config = dict(
    image_size=32,
    norm_position='pre',
    fused_qkv=True,
    qk_norm=False,
    inner_norm=False,
    depths=[3, 3, 3],
    label_smoothing=0.1,
    beta2=0.999,
    beta1=0.9,
    eps=1e-08,
    adamw_lr_other_params=0.00079,
    final_lr_fraction=0,
    warmup_steps=320,
    adamw_weight_decay_other_params=0.01,
)
Rows from block 5 of a small image classifier, named by matrix and row number. Rows with one number belong to one channel. Each number is 500 + 50 x the weight over its row's rms, rounded and kept within 0 to 999. All counts start at 0. Numbers have three digits each.
Before each channel's rows are labels from the 100 images, of 14848, where the channel reaches its highest value: "top examples" is what is common among them. Only what is clearly more common there than usual is listed. The data: scattered letters and digits in many colours. In brackets: how many of the 100, against the usual share in percent.
# convs0: expand pointwise conv (model.blocks.5.convs.0.weight, 768x192x1x1), inputs 96-191
# convs2: project pointwise conv (model.blocks.5.convs.2.weight, 192x768x1x1, transposed), outputs 96-191

top examples: the character 8 (25 vs 8.7)
convs0.11:534483439461515394504482483530532535508485460529593512538460407413431520434520567407434529561572491371488563476395450499447563511486504441493534484447479571535520441593528492424490556486509437545499559356439547512537520545439563479498451494439505508521467552569459523422478432523491497524
convs2.11:570517505509593528499514504526536498472498480480496568617484632457469478567498531472580543520421556491401488461540565482509532427550494473559510474510462418539490487487545569483491408454522530536489460453531448548468499467470529522498498393446483405483545635560623477400510391529466643458

top examples: count: one (41 vs 17.2)
convs0.232:602480497460549529479503432473527514556534440454558435480494530492445529530478540477512494491531470558489442438560567528450631518475437478452564525437458528483484491488516462518497458460494480472501487570510555588478546412510537507456561531477474557517521504460462611465507492462524427465
convs2.232:472482544393422489393471532573493488432526510491420526565466500483440554521514572456473537574590491479529535483474510486513433525478436530454411451568567475525512515542480460478481488497562443567528474541442540504414487562551523490464476490471418520555498516577631575466480549483482603594

top examples: blue (50 vs 20)
convs0.12:567513455470458451534482457479518547476560430552512543589398444528514491509409528514394477527413536493607564504505419529528483483559447503525506428618541485475472560550530517545585461452557541555473464575502554511389501569496497403567537468505463519496466499484481519588481540519513548499
convs2.12:469539474591478493553442489554497486508447468494439497501550537411551478525508420593537503581550410552559417442497405511538493583486528511537390580490531526521476531441524517453515473604475477497484502497484515521552518425597469354487491501488502463561491493534525513462432588513416525503

top examples: orange (64 vs 19.3); count: six (57 vs 16.3); pink (54 vs 19.8); yellow (53 vs 19.5)
convs0.394:543503554498522447546581553458433440509480482565485508571365424420493450481415515486459462513535533517414462483549468494584491461490552468469476454471494555473534560444532590518468546459481536434436458562455519553418440429599503505496521406457471476511590499524579471553398532546445569454
convs2.394:525486503484446539503455525533601431479535534451470530516496545525548534426444500487522484443506491516514555507509449570437536535541488638537439416491474393555533572517477542417548578535496590513515513587462540522536555542457487460547491503346532407466475496595425491467525479455512515518

top examples: count: six (40 vs 16.3); count: five (36 vs 16.5)
convs0.62:540468512480604436506514506468506578520536568526547519361489435544499462461477451539523581501479478509587474440543515551570556450520466447496457569506433491483483495512397483432486462450493481489443499483540508417533439586566489518573528528515545488444438422486564492540472446575462527382
convs2.62:479485563452467517531512487486435479494577513584481491535477456482674420487525473448429526547514450521514461305461478527450529554556526364520542572500514474413456508471514540459459422517561524484501559583472433480533562497477441415483508531549519495448527485528454494382465472484495440586

top examples: orange (44 vs 19.3); yellow (43 vs 19.5); pink (42 vs 19.8); white (40 vs 19.4)
convs0.298:538457475509571453517499411404484542455574493553510483529487479465523394450562516436555554474455413499544380430561560526551522456517457469489560500514452517499537501488424524398629538495380517394524497525550547512408460541504485464513487550543503559503488486505470574481515530502484415477
convs2.298:491513511449498498434446480448500482470589452562444544497418555492479496485497507521625480561517328493522577591518369503462517542458487593483529477539538445435481417420503499438441482568508445532463445507520443591533464457509589421554518532637563508529466519454392572481431471549506546461

top examples: red (65 vs 39.4); purple (42 vs 19.6); blue (42 vs 20)
convs0.144:546496533481496566459405504584439538504520547538391460477526430518526507471409492587525521563462555516571433548469441499569472445435458583484534577468570482500512512457551586424518463483463447541458464489437439519531496410478380514492447480450448468518524522577469479529535508502450484434
convs2.144:428455505500456486539554552503439476513502541520525537487518570461499451493576405513424506512549462517542536482526497450491457588506415516480456490552515424490506472406523498505483494403522558572572435571450497471436532574465503414515428438433557440541597578580455475614551510533461464543

top examples: count: six (76 vs 16.3); blue (40 vs 20); the character 4 (25 vs 9.3)
convs0.668:520487510435529462445540475452541491455512530592497559529626544502491466488484392496513529533461497463511515496434539538516529400523503493507470470545489443551404524510418565517543509495499496480513525471481423483387512432545439489513480393613491549533452467522579538500520518547567571566
convs2.668:455538472441551469519445548505517546534555538475536537486460507443400520506475507579472487480506469530467497604605498602536451493630529516580405588405515469428517531458442434439439533446449549521480482622489541487531529505587460432476519396538504522487454510455545518579467464644497369514

top examples: count: two (40 vs 16.6)
convs0.765:503594442505399498472539516428422519565451502492505440521520483578460541447422600445528459438581488354470505518515554400404482453478437477425478532533477511547630505486416467581504562508531518630462525490499493436541508491484475481523498496478487501480514543452463418517411439512473547628
convs2.765:489618489633388454560511486508551569464510557524469490463463475548447504609489448468524467479503405497503554505511546484480483533409516543495521452567607491470478449547520414461415543517496492518539517507474544595502518421579422551421490509517542531439516425460516593583497506423498463542

top examples: the character W (32 vs 9.5); largest: W (28 vs 2.8); the character M (25 vs 9.4)
convs0.505:534510488478492431483585415586477508517449507434444489463555536616524471589483506508495466540579481596574558579585467503456554526521498591523533477500510500460480508335568502478548474501529481494501401545550496402567543528538493494527556439452416528571615491527477322344535521378545396461
convs2.505:522465492521511602484480571480587422467516436448530520564612483495454471395461512485470367618483520496472454486417421424551519531503442500465551500473469575380474534496550520510521526465445540526536443511414607487561567508520537461456488490564498471429410489461470416472520553529554469457

top examples: green (65 vs 39.1); count: six (58 vs 16.3); brown (56 vs 19.8); blue (47 vs 20)
convs0.741:557531357429546567518492533486441433478477504503499466502441482500481543540537507451539521507419454440556547581457476547540534443484551443520444407503495476384344542475492558398559504463530509483460490565461556508598403486472462526462513529479486552518488509515471543427485546396534553549
convs2.741:432518485515512446404476483469511531515484556476459499433573462481446525508506478568505482486523614497491457573470635396417461478473474403520488484561438482476441581533524524489432530538541559499508544646419560537560496572588602425503490493488479477499409407437564467488449467420510492559

top examples: green (69 vs 39.1); count: six (53 vs 16.3); blue (41 vs 20); count: five (37 vs 16.5)
convs0.481:440519502464593501503548519491537475487494429543519526515544449459495458459555499525500507506394551487473661535464482553484425462494521491507498442490478477483502614412509534451517562443541535451443519512595399484515446473528483426540485516608594528526461495482513463485543474468485554496
convs2.481:430559464618442480450478501568484550517620440502512481440486573535462472451518582453473520421551490471518537409474543526492580476428469551489460481545519485592476524490481507462530445451522436547461419473466501490304551517430549454498496551438581529538355547560554532502532533644446565475

top examples: black (50 vs 19.7); purple (49 vs 19.6); blue (47 vs 20); brown (40 vs 19.8)
convs0.616:488403488476445562579494452595481518468501451433502536483411493537461557532479559482479511536532489542536426543492459508472504496460527439502470488534508500516524517546502493406579467562471457466419451485500521551544577455468451465425523441462450429429422476560460575561528584456521429519
convs2.616:507594509575450453486530515451530452513427394487468443417472480513382522451476412603417458486518400501419493525529486446504503462532484584580487482478517513454534490420496463518572378555504457481450515549516581517407527520510655427506454625410463501473537532478452530539484461516547455443

top examples: black (46 vs 19.7); count: six (37 vs 16.3)
convs0.26:454443662481516466525457535419479452513509444558378447508511573499530540433590381528414482491446538571523522416510547543509545431482393590507519556436432428521479480498447441602485497570526563465501410521484485466481514531456604446554513529573399486541554538522533504519513535491481473458
convs2.26:580489570498502474521496517471539545474463498506471554558475536492384555570507480460451461454518447483492524475477433464415485449537531623496515555472570465375503526437497528404544515545547419458551551464421514506461573560524486449498518430401583490554527451487473538571500468559520523487

top examples: orange (64 vs 19.3); pink (49 vs 19.8); white (48 vs 19.4); yellow (47 vs 19.5)
convs0.561:500452543399412592489567481560427534510479587463582501540520471466511511526522553517581395550427435551405474477575500487434466452580596493483542500461558482535566572491537439486563453485471491519553447494499509432414516530492453423574495487476487477414464493490423490501472485423428547507
convs2.561:397470341469505520592506431535462497532482539581611532514520519539573485514515467522490436474563403500436510523531458436507569463445468526432488517546456537511467516551485526504421481443461473535510513395557521415470500479436511591566475447579523467529498454456460524583571419535524530550

top examples: black (55 vs 19.7); purple (50 vs 19.6)
convs0.212:481540600505542568470481507453516513454517548594393483461502486468474435519551518528448564512322614583491399563557502551565500569560500617582441524545549463452549553539501465503443488420485525522577541471572487540461590458447567443492417478548521498502529478485575603521466539461539526551
convs2.212:448504507524523432489501485464464456467514524483567443459528517540582495507526578512471550615574559485597537508583480592518593448455571521480470554477503480563547505470494438555594476560565439530531472455552458449539542416412461501487484548417544446538556556499507522511480510500404525457

top examples: teal (67 vs 40); white (59 vs 19.4); pink (58 vs 19.8); count: six (50 vs 16.3)
convs0.127:449509512443513492456580548455421511479457507597569542485500495542530522518570481541468492508387525615460517542477442475518499435487580493431470539479530528458440509501501548509445522519498620516546498493482424513411474403523502500541470528484525449504566513586540512545432455488509550467
convs2.127:587511382620558517485501416476431502494442446530497530530465517419520519422457516528554543453455442507550440410561479482492499570397449534575421531525471390443481545502507495516530677495566582458528458536433534544530514492597376506575545578469426559459411500553523438473480520574503599495

top examples: brown (46 vs 19.8); purple (41 vs 19.6); blue (40 vs 20)
convs0.535:499526526490491548445475456467461455485526454488503490472567533536551482417525558524466468547436564595466495550475459541489478531380469558467478500426564555482481463466468566456432511543471498470554459486474474498498561532548520440514471549431514545527522575455477474469486424412512605557
convs2.535:473423576499515437512474531563531469540541512581522451448403516523496509569523492500499536490492505487556451530557471557552460519423490507511490470500512543526525537506478456409579431400492441483489557494510423513546501527498397419542484473398490499490488454464516464564545565574489413590

top examples: the character W (25 vs 9.5)
convs0.42:514393479540467515518535470447507484488470548456467593541519503514461361580474541547459545476388473487533519479478516482433540486557469453545529580515582503460452449477481493445504585513542581466506446453467530498513536461567529492512530460515477537524448374488515480595478580510473614546
convs2.42:508559399529532496481467509492516566597531428514473529515487581471431531493532464482455424559504379495387600448475452516505514500499496499546509440568507451489437463557564490495487449501541486454582607465463554420549449466562459487524423477490505498487621469561556494448509423505533482472

top examples: yellow (62 vs 19.5); pink (48 vs 19.8); white (46 vs 19.4)
convs0.223:434404562569351444534450489520567445541552478445600496480522484491474486449492554446489481447467501593450520465418382504587519558575517481523502441457508506491497476445444512496432481498479470585464477530595520485553597538464452488472551464471609500533465535507459493539567507521476435485
convs2.223:544428520549504607644492478516608565454523462448620487452509456597499462469403448423500629516614536481449510556497510550546447466563462532541575476480559537522497540454488450463477504539499519503555545402595531456433553548450445514542516547472534445503498598477497547443596511520506423438

top examples: white (64 vs 19.4); pink (61 vs 19.8); orange (58 vs 19.3); count: six (58 vs 16.3)
convs0.504:509554601484492525567466496487451480497435430500486523562487469496518499525478508529498469445495470539474430554564465483496506520617570578505494603510549438445552457436622512564406547505579426576365522547528451490459525544608529425424482555474532453498469507413493512551508586535522365509
convs2.504:370437531515540486524449527444520559443521462481523460580437480517482529529467503413415468447472521505495550525426549334447533546508550378528518541457489554543533539581548456562514466518499441533420509529460491506544483473504489602512491486503503538479454587504484430524447502628497511551

top examples: blue (69 vs 20); count: six (66 vs 16.3); purple (61 vs 19.6); brown (51 vs 19.8)
convs0.425:467449560490516550428465533538455520498569550589562522487472522461460465434473488419457557501476578453529439456513409499362459478475482580483534505518485455429576438491461530488513483576473450450428565525499550541510416432468555564504523564534599521516438535364541604503478502515421562397
convs2.425:463485512549450460545511537497473497497442404490485558537480555510450545542554583442426476509457522513563484477572586479610434497528454475538434495504505521457541419459501499460475496526448536467464357383489567562617503448576548519561456567503529507540493443494513468548417501519489530492

top examples: pink (55 vs 19.8); white (53 vs 19.4); orange (45 vs 19.3); yellow (43 vs 19.5)
convs0.81:586515551557429494564435562455429455490545498418495571530440415496508481457370532587554515471539551501441544534551484493523529632501506625485483518466463547578514472471485533569505582520501451529583499504471568572462565495552449586443499476515418463474531522578532497527498495580527423518
convs2.81:492540518471522452426574529468464502465529463505431512325593493548510552483513429563463486516509521489555469544513642507527415502412517552573542513525490508427492491448522558526458519537513466447483589451546545462424482498477610543436487491535464462496578607454501458490516491491553517438

top examples: teal (68 vs 40); count: six (65 vs 16.3); yellow (47 vs 19.5); white (46 vs 19.4)
convs0.45:542490521511540514528414480504569513421498616414475551529532441486460456476382496523442516563411481467560468505488599443576553501521503442488468451438516403473520449432495539547520478440481568442491473440521475500555465479550505519533503439499630423518488490533417417524477510481514612543
convs2.45:464528469438555493451458547503461522511497617513516531545474463483452527495574549559605541503477493453510484458576589562503465419571527510574510521515464508485480479474550503463458497521521474506513630509535483537391572429454500627518532468433473490493615496400401526557595615579490496513

top examples: count: two (39 vs 16.6)
convs0.491:531473469438489455551559467419480462511524521494588525562560593496423477431443556511481479497501558429609529475482401497474426446578501476429518515486560462562447434518484510514503594489507576391510537481475568530590543445430485475481505515526444465492546455418438520487380479592512470538
convs2.491:476398545427596445401506491491472499528519522533450513387489528492523537501479487472469511418435588493570561429429477570476506454527542479519512477499399517448389581522495481530482516549546481526416443500494556452533501519479457514496465431454446478497501541401483547478482540428526544596

top examples: red (71 vs 39.4); count: six (46 vs 16.3)
convs0.480:441517664522441509519490447410540521559512549547431531492502458512513535493479557527376529571547489505484548540502547524521554438568466549482483490544509436521603419588403413482414476559544437447565522558639511477526480493515460410477455568580499587460484476484469439487528539481471556479
convs2.480:461542486530445446572533474514525507486557502491520506479349473508456493474488510529507494511555553524588555570552522516502385432516536480360554489497631477517523469546508404555451572499428511525469502561529540582510525395525580444486492484511561438522616533448520477552534587485381517381

top examples: black (40 vs 19.7)
convs0.360:613507495451524583508443477494484559500527491448466392563493446607510628541461464481523521593437521498479465609422497490518530543562506543479542505524553475480515513497525569359543454532351557503451565520554491481442592499583361533478552512509566536630536602532536452568531542463480433492
convs2.360:519514503530436453456423523513550524462541372460493570402559521491420470534527643553606470526455446503495456516528432551460450572481525638550567504533524536499484427424466573493580497503451413490559429517455520474532526540497526384469498435447552540507495485462525472528550541516568445436

top examples: count: one (68 vs 17.2)
convs0.569:451543579516478566401528492580444411468534512534533463494420571503470483486412509506553495469418433522584433420509552515458443562510479577520398519530500468476452530556519572497557498407497499485497493499504525503534523550438497445496537494477406508382543510467535491594494431463347530476
convs2.569:448474498479488470441461485512502575489553460467483473490605572484510507500527519490522518614537521472549460412439481339605504447551496466611512457536419442539491464396484451570423569520511423501497486461444530519369488572444549390492503513482506486445375559494513485503445584465494456555

top examples: the character B (25 vs 9.3)
convs0.50:521480425535456514485440500523534528496559478497503555420488492475485476465530525406462503462559475440459613470531482524474571501529592428489508471461525490608495494431510561542481551483548529558536545501529465550559393485542474576471479398437500485512460394511527465491474518549466534519
convs2.50:536461578415522411496465475484532482474503595467450527537483496405447462545496494524496523470505452511535479509518431402547431512522548484518465538406519477499511444487552507543572602431499476504539410609530517449453519453533383517505481493577471484447510543458482469430529519611530507456

top examples: the character W (31 vs 9.5); the character M (28 vs 9.4); largest: W (28 vs 2.8); largest: M (25 vs 3)
convs0.593:594530585502443427505481439547529380477495498494499507503582533443407529538453566483501444530535545598548598496461433529434571571498541443513539501593502592509482463515555521505458482467576493439526374439493495540489515607439562531516518406513493444487501521443483438485501526522462445453
convs2.593:435491542519493484519510525483420536492500510514577466518484490528580468579529626518393447496443592481467487458499515515475576484579561559472538548436458551508513547454533570483531442485528499496504497493551476265493521545409392504493494567526512545561459513491374523525626417537572460523

top examples: brown (54 vs 19.8); count: six (52 vs 16.3); blue (50 vs 20); purple (49 vs 19.6)
convs0.630:468510439540460539512462476473426412505473470578597592457506519430488497504566436406512459492486511387520463512484477443514515506524472429551551468550524483468495483561486480494442574468469455481434604527544476517530481487466495415522485575511554448528497477492508420551503464531446534587
convs2.630:522567407535529466431530496498526464498617490512434463509481480568511437457467456485520481449520452525460502596469481483502451514416492570534452480580465365470505453536489452506396451543495456504499534468505448608489486523544597452501509479587508619468562496483485537528456470525448471559

top examples: count: six (58 vs 16.3)
convs0.96:556520558512496527493523528499587387465509522471510422503544514406472487520504520563470497512448514504476535558480419566417489551451462488517506525471506558486411551542477509500495488504568499547531421423509481455585480588459537558421457427533503486464507493484447505528531427405499378376
convs2.96:448508617511455524409524546513461462555510570456518554492443430497523432504478491528528455537416560533489525532579461583626438448606518514559526473492496513530486451462512582511557391480418423537491513438528547548407491541471434451558477576526522561480540474467406488522583479509578461499

top examples: orange (46 vs 19.3); pink (44 vs 19.8); count: six (42 vs 16.3); white (40 vs 19.4)
convs0.63:423476529478515412484481490489497471519527402411491460499591538483497547463485446442555426505458556589449595491510450456523461554516519487452506476505522501531449468566588474521497508518618495516491566575470481423515394516486471454586522496566543527574437527453541542422514487448529442500
convs2.63:500512498555452440489536483555552456497507481519589496482538542464469524534434569542486493483496557524408594553527433608521597563535510420588483415500509522520528521517423470629542454422596527468483478589560492454458524495466354531538460557625545468535495472465509499499505494532456426565

top examples: count: six (55 vs 16.3); blue (54 vs 20); purple (52 vs 19.6); brown (47 vs 19.8)
convs0.254:448430436499513596634469520455449497446426511432535457537486548533499499480523646523478562467571475402521413530468510474455462517536462541520507555475434485480443500448529471537498527486490456575535516556529554544436436459544486513471565496495534523495471489533527467503498488444545522511
convs2.254:436560409463569452516496479513565471536502450471537471491399509583485422472525414487585548542576425528509544448428524523563430513529530445620585486452462442432515496538539423518419455479441542530504605527459552633650476423566519541543469454507547484494568498530430460570496458602466488563

top examples: black (43 vs 19.7); count: six (35 vs 16.3)
convs0.546:474504649488475508469481525389432409493444505544495579477522496522503424471538508420401556521420468483434415436536518543568466488537510498481515472508456492391538411499448570515491519497531500477532485502567434470423532432454570408547486567479515428547496507516550515528510588599504550464
convs2.546:414536524607450475486438510546562501510557426526531497497553474597605464519540568404367571481477486528487478509482541440493503500456618521423569567504528578575480443555497471568479538459590405490487496376606479529447494520451514593490527624498507501569477451566518488457384531488417508451

top examples: teal (66 vs 40); count: six (52 vs 16.3); blue (44 vs 20); the character 0 (26 vs 9.4)
convs0.47:415534424510524521442494484472472485451446522560481527440461564583624453452490477430576500486510530444464444524503552500440417525559515478545487519499479518553447466466504465483612529480440436460527489571530569414433455462495485519517512573421521511514492523503539561489511443479562616536
convs2.47:497525421525468495429536485458521455481461567532534520490566563476495512527492563443569498501561527478494497405538564454603567472532559535507417412572526520470582528585512454506482547572522468566512504472491527553484518450450637536562510485511473547469493406523509533569612562452453410551

top examples: purple (61 vs 19.6); blue (53 vs 20); brown (52 vs 19.8); black (41 vs 19.7)
convs0.509:498482473535486544399519508381425492525436424468584521546480500514454493454517441447424520508476538481508587475469553602476426466580516466456466414512447469425417560560529473562473544552526531570489549477518504470495527544420487469526464543466519530523521610441587585481562486534513543458
convs2.509:474463525484516509379454483465451510434371551463436510560501468451521439403500563543411515458502497517501515459582591530539577508431494572496505504541526427477508510524493550535480551500543577526488561512451482489521520590531418502561514556575512558483601543482513489487664514484540482517

top examples: red (64 vs 39.4); black (51 vs 19.7); brown (48 vs 19.8); blue (48 vs 20)
convs0.351:545581531556533520508469477503454559481494430510369603611504506453429542536638455442505492492379438501383415525503504467451458514497491457453558580489503472478494510452496453445536468581476475532566509482565492535481553429444458493552476524465504449495574538477492482480591490486483447487
convs2.351:507488609477464443532478453519551458523578539525568458449534454559490509498519454551518495483627380470537525378495576519589493542478392427432507492513520485481485574493494518494465343567520486554502481525492533510489526453557425561555530550488596525509462472618466555455467407483499443586

top examples: the character W (30 vs 9.5)
convs0.708:475405544481511483478524511449508491511518645508614502476461524495445433574477544507425534571421526478494545572457511458500436563509459389492529422510488471460404492491511512592549531436474509508447500483501529524511433527509500522433478552510596485404517532453508460428503486428391588489
convs2.708:478533516426487590508531477483490474492486484540402491494494481535528555574398414448421428501518505512498467482426526456432492590516388500497417481565492532453471598452482542467530568492431489480529542499491423415556502472484506396503507600605477458501370565484479369486365517569478385524

top examples: pink (66 vs 19.8); count: six (64 vs 16.3); white (63 vs 19.4); yellow (59 vs 19.5)
convs0.64:551561452475555465662515474586466447508474477512507525530457546506464458515429568465662518560499457476476535452531588504461538495519568497532528508581500519477555412505519501473521560536507512523492463437479568465487483437541471446517423505498485396542490435555534534548565418484447411534
convs2.64:505461489478492507443559505486497480507459420449497509617545452468601528496506391480533498579521426488473524465457545521523458431521501561507466518520486479450491539485480440512537473512436491510477504548443558542480533527539383475467544556491481488481551479471513510475455481486535454565

top examples: the character W (34 vs 9.5)
convs0.90:449471525509515528580446553488520468529481517432332516424569476462524607477479493523450551488471555519415530551487500507482582480447549542559531555598515496504541529444472452569404533514557551470426487527533474515604563494483528493511483424514445537430504517467511591510550515493567406532
convs2.90:453520438495490440569496451559459492469477409442505445488492523528440442551531537514469441487545581513569500473516616512536385465440592522511557502592528457556547472523528489622459574420542507534459471464522516531480468460464450516450522614499519531509521475470502540498433486440451579489

top examples: black (49 vs 19.7); brown (45 vs 19.8)
convs0.655:531499419529536527587515474500562510469487494437501495586472448612521484531528604441605444481452560553489522500455495448444478471519546483429480469525496437545455473452558479390526445392602556505380508441534567471558496497526517493516507533472474499458486515571521487498440519465654582404
convs2.655:391478450468496417390505499523431445462442446528559484424571494461469498401506593508593442481596486498527492428497451502431488458537589495508601511463515426546506572465532544592473520499509427398490560479429504482432448454411478552521500540619596460543401426528401527492533508531496531476

top examples: red (67 vs 39.4); black (63 vs 19.7); brown (52 vs 19.8); count: six (49 vs 16.3)
convs0.411:561463516534582535560519515472520448496491601534620566551474487479462451456527479499560655500535590555424477484536429398477534483525461434462453529498436454524546538508476512497432493491522545631453578449528483504450505539542466514522496479522544442518427410559514546549455554489516574499
convs2.411:430569544442476522540542455512533460493534537505549567493492484472548496494525553485552462532613570499479517547502462393454557448490582515570455541465441588509508511559500488458409514371485568431464572561557525455539461541482545549512522419422489472552491485546424514539480508440436485550

top examples: count: six (72 vs 16.3); red (68 vs 39.4); blue (63 vs 20); brown (62 vs 19.8)
convs0.628:581485579387592525465433485419469517521511497538518632469507541447540431458524459584515512486516451380482486573500529457521431493579535459561492476523492502455572599546404496482521465548442521598513537554600541489479496513572522532507455484595503528479431479493549617537515506464444514468
convs2.628:450554539579513534524516499556488480532413458474469608492483525495384478465546530610563523550514600558498566510515515588510443435517500573547538587425449450455544496536523505453475566465477476458484482561492571503439511380497600491449495509550416458508432524466581436557435539495575554458

top examples: teal (68 vs 40); green (64 vs 39.1); count: six (40 vs 16.3); the character H (28 vs 9.5)
convs0.573:468498516513614473474470481436520546471478484530440470447496525469474447480457445466437429556428503457451539449495460470530566493532514508389496562521516376432415494421553557482438538497547517490527475494508510474493493426495487458553606546539493494481496494463551526500491451403471575472
convs2.573:529497549499475404533534489509478445484572444509609511549532517504548466466422515511473501540500548488616556496560461442430601547533533449489407586496508529616521611420482531538554549516471469507463605455512489436473590537428433494579518482501471512532472570497504558573524462549452560534

top examples: orange (40 vs 19.3)
convs0.86:554487462541337443484518570483477549485566485598526538475475464493449495568507427491528557551528576549459469477433463528509498540536502553563588480487467474592503534569449494399463539500536479490557523540505479508389476474485461434489501586519509530495436553618419546405493522497404421504
convs2.86:366552458486492400542506486503528483451540535521484517559556531517565489523427558429562406469566488532471567492504398483557474497479578450572427540435466543426480574454494433513459397448460552486517426499395539553577492418518598499564532385460469507542502491535529576514531491486504546539

top examples: count: six (43 vs 16.3); orange (40 vs 19.3)
convs0.366:485609391525495492563444494526503521568573523551492477446579404574427499451462526517561509525536510561455481562483508578502470527507535551524417546577475460396551400544546525521549466523532481516527555533460509502435481536474425478515530507522513544521450591552454509449573485524602450502
convs2.366:479469487490535580506499501506537539546502503528478534591573492452389535523407535547498480567379555484478485476502537515444499535541533454536482476508443517520393481520528465505585481467469534455550462655531507458427542448545514509461491388508553461537478468422511588513545476492437528526

top examples: purple (63 vs 19.6); black (63 vs 19.7); blue (54 vs 20); brown (45 vs 19.8)
convs0.720:514496475474512533449517448576556499507491439545558626380422514555531521512510508528526486439530447552482459544497470518494519468478509548488476517495459523483544541470534522556585444491498463477579553443470528501538473518485527490537591527499494418418541467518445587583480432493534510430
convs2.720:524488474488519463446454492511475517475531501518466437511598540494512547471547525528461572465544527480424427515451451427521468503559469484410405404517498544382544514552488587459430478571506544490499524546448473384492522589541412464465466616412389400472440514359522532511525513557435426525

top examples: yellow (40 vs 19.5); count: six (35 vs 16.3)
convs0.3:453447492463516507451593528497386545461559606476528511504481436480545524496442455439457489366464512474562468469543539531460473534465482427483393467489433506584491587512470452473523500509537454414547509515431527457583481553541513429485504603423492486448500524492465507394444500511474563592
convs2.3:481488481511484436458518499536494491540537518503363548489490455453569486494567499534502507526538496481540468432544429522474522557514536419471483569515552517506473500485505526483483519544559456447501494467494533443521508559577488467499561520568558531505499445461433461519503545606575387447

top examples: the character W (27 vs 9.5)
convs0.159:550374493480492499422366524423447504513511512486509509476525473441466420501446489447458544486411432463535452512477439420588491493504469482503474537509545516470446504472489522507434431450451576487549471471461500473517514395544506488457516492539490546569433539501571540509512513535442555487
convs2.159:429598396531483385582586484488576545459498552529353517465430419535504556558524491571514482501583391540483507492486538494489555539467496571508469402511548472491525504508476446440489500506467564506462515456501467613538465483522495512572582427556551489540576519645551526542370490619518405476

top examples: black (58 vs 19.7); brown (54 vs 19.8); blue (51 vs 20); purple (50 vs 19.6)
convs0.632:454535512546395537558517445504526583570474536398445523499436488512479542504505501521561468564424521548454473539469547554499427536447498541490559510524496442519568552574501512475500475505463480534434488485640517530523531593536504461429430407442606530468570521565560498428526473548463447584
convs2.632:480425543548520451482492460530558513457472446516572484539554553511549470524484535532517491576520488478502545583548402496477527494350458581393463447544479519535523496474524601529489433507455545505500385482548415438399520497535395541459499478490525433480599565491484473448694526536511498486

top examples: white (68 vs 19.4)
convs0.696:540434521460454502463460489419542514413549531556582461471516504498508351499524481620471477567472419482505419536551506460520503534519510451486534495504523593492435526448483440469519444481526602466484454503429486504472482470559518471523521447504515503499482339497436524460472473494504521548
convs2.696:543514450484448433538465470443458476533467437560398532429504560515456477503524487563490562488491476515451469478466486506493500602473442458588401466530459461487515499518522498450607576562463500417525539424458560473562483408547446500460437539532498544476685409621500565469480459461437417489

top examples: green (64 vs 39.1); brown (43 vs 19.8)
convs0.479:374556413513550553489463515505503394451510488465439536500547462501465507531411504439549514522479449450479426428460529492470560564493407420446478465496527511535439462471523512455550429536542462557406557541454517541461576516432488526526551563477581513522505549512504554520552506515571435526
convs2.479:498544530551499439471566502442480516489506516490403424495441482524494549546515521464520411458452469507524483546520556500552554465459504481528447425581538469529516513467453500574492569518490440499523635466517479451607617449492482462427484506383523442510492426497522494495474561455461429415

top examples: red (78 vs 39.4); purple (48 vs 19.6); blue (47 vs 20); brown (44 vs 19.8)
convs0.670:527508568546489488471574491501480474466462512464440434605484463548570491497556520514491575543439512460551533511442509434470408451502473438497494439513459473566475558519458438416500486573505608532455490573495561472532467612491460517456447496479535539576557521566617472507543474418593472450
convs2.670:509522481407442494468509545506532524512409462487552470515514502608526476537527411565427419597476528492427485418506441427545531459536508505494500421441449447496421463425453454517490462467460500504483502420515556490384579580542448548583492488527593539493383446387503554526492500450554470530

top examples: white (64 vs 19.4); pink (47 vs 19.8); orange (44 vs 19.3); yellow (42 vs 19.5)
convs0.599:530538517503472560555554487546578488584410443492444439472513530491485566479478620545545525484561508450457507491647542567524586443532514553547453590451507503545440484477474444437540556511476449485505513523514514462484504484480600488560350490476568522460476555443567478565458494472577436456
convs2.599:524501500422434458552468498568532506464496457466528464448472570553548527464429404527462371570458486554437470457433392498420514555521625520477423514601516508408517507498482519528431508478519510478534541544490409486420538600470428510498536531489553445540479566570510537474421489473530564510

top examples: yellow (69 vs 19.5); orange (62 vs 19.3); pink (56 vs 19.8); count: six (56 vs 16.3)
convs0.256:433407480514599532542485569500550427559554587561598406480427462450506448474516516433484489523463576434539493458488422440539566575429533452405492487552588457538463502390415477548454451497582528543556454447510470558570415510628514443508518529459550429508461456521581457522524542490581592498
convs2.256:468502424534518500490452513424480505442449554516516436485530451525542525504545465447511604412428546491507545517483496475526435492533524457340626575502473560419400499586477461499479507449515493474531425548517491408615528532520631431502509540493504615496573552520519556479596494577482543571

top examples: teal (68 vs 40); white (49 vs 19.4); pink (45 vs 19.8); orange (43 vs 19.3)
convs0.680:508456485430455429561476581433471406515472449465486540445669460593500429528488548512587579546550494499575474457460496444390518459545484479564536557543541527464522518480532458541504515560419521438377489528512465516444360475497469602559517533484567494575499512540523562617547409495538487539
convs2.680:480490418504530397478470512517520515498480455474475535508430398541526535554520565498509424475578491557519585482390453345569477560479478499651595569525502593473468485564526462495541447432483625536404519529456485548426455498509482553507521500532544506523536497538463538570586416530428480527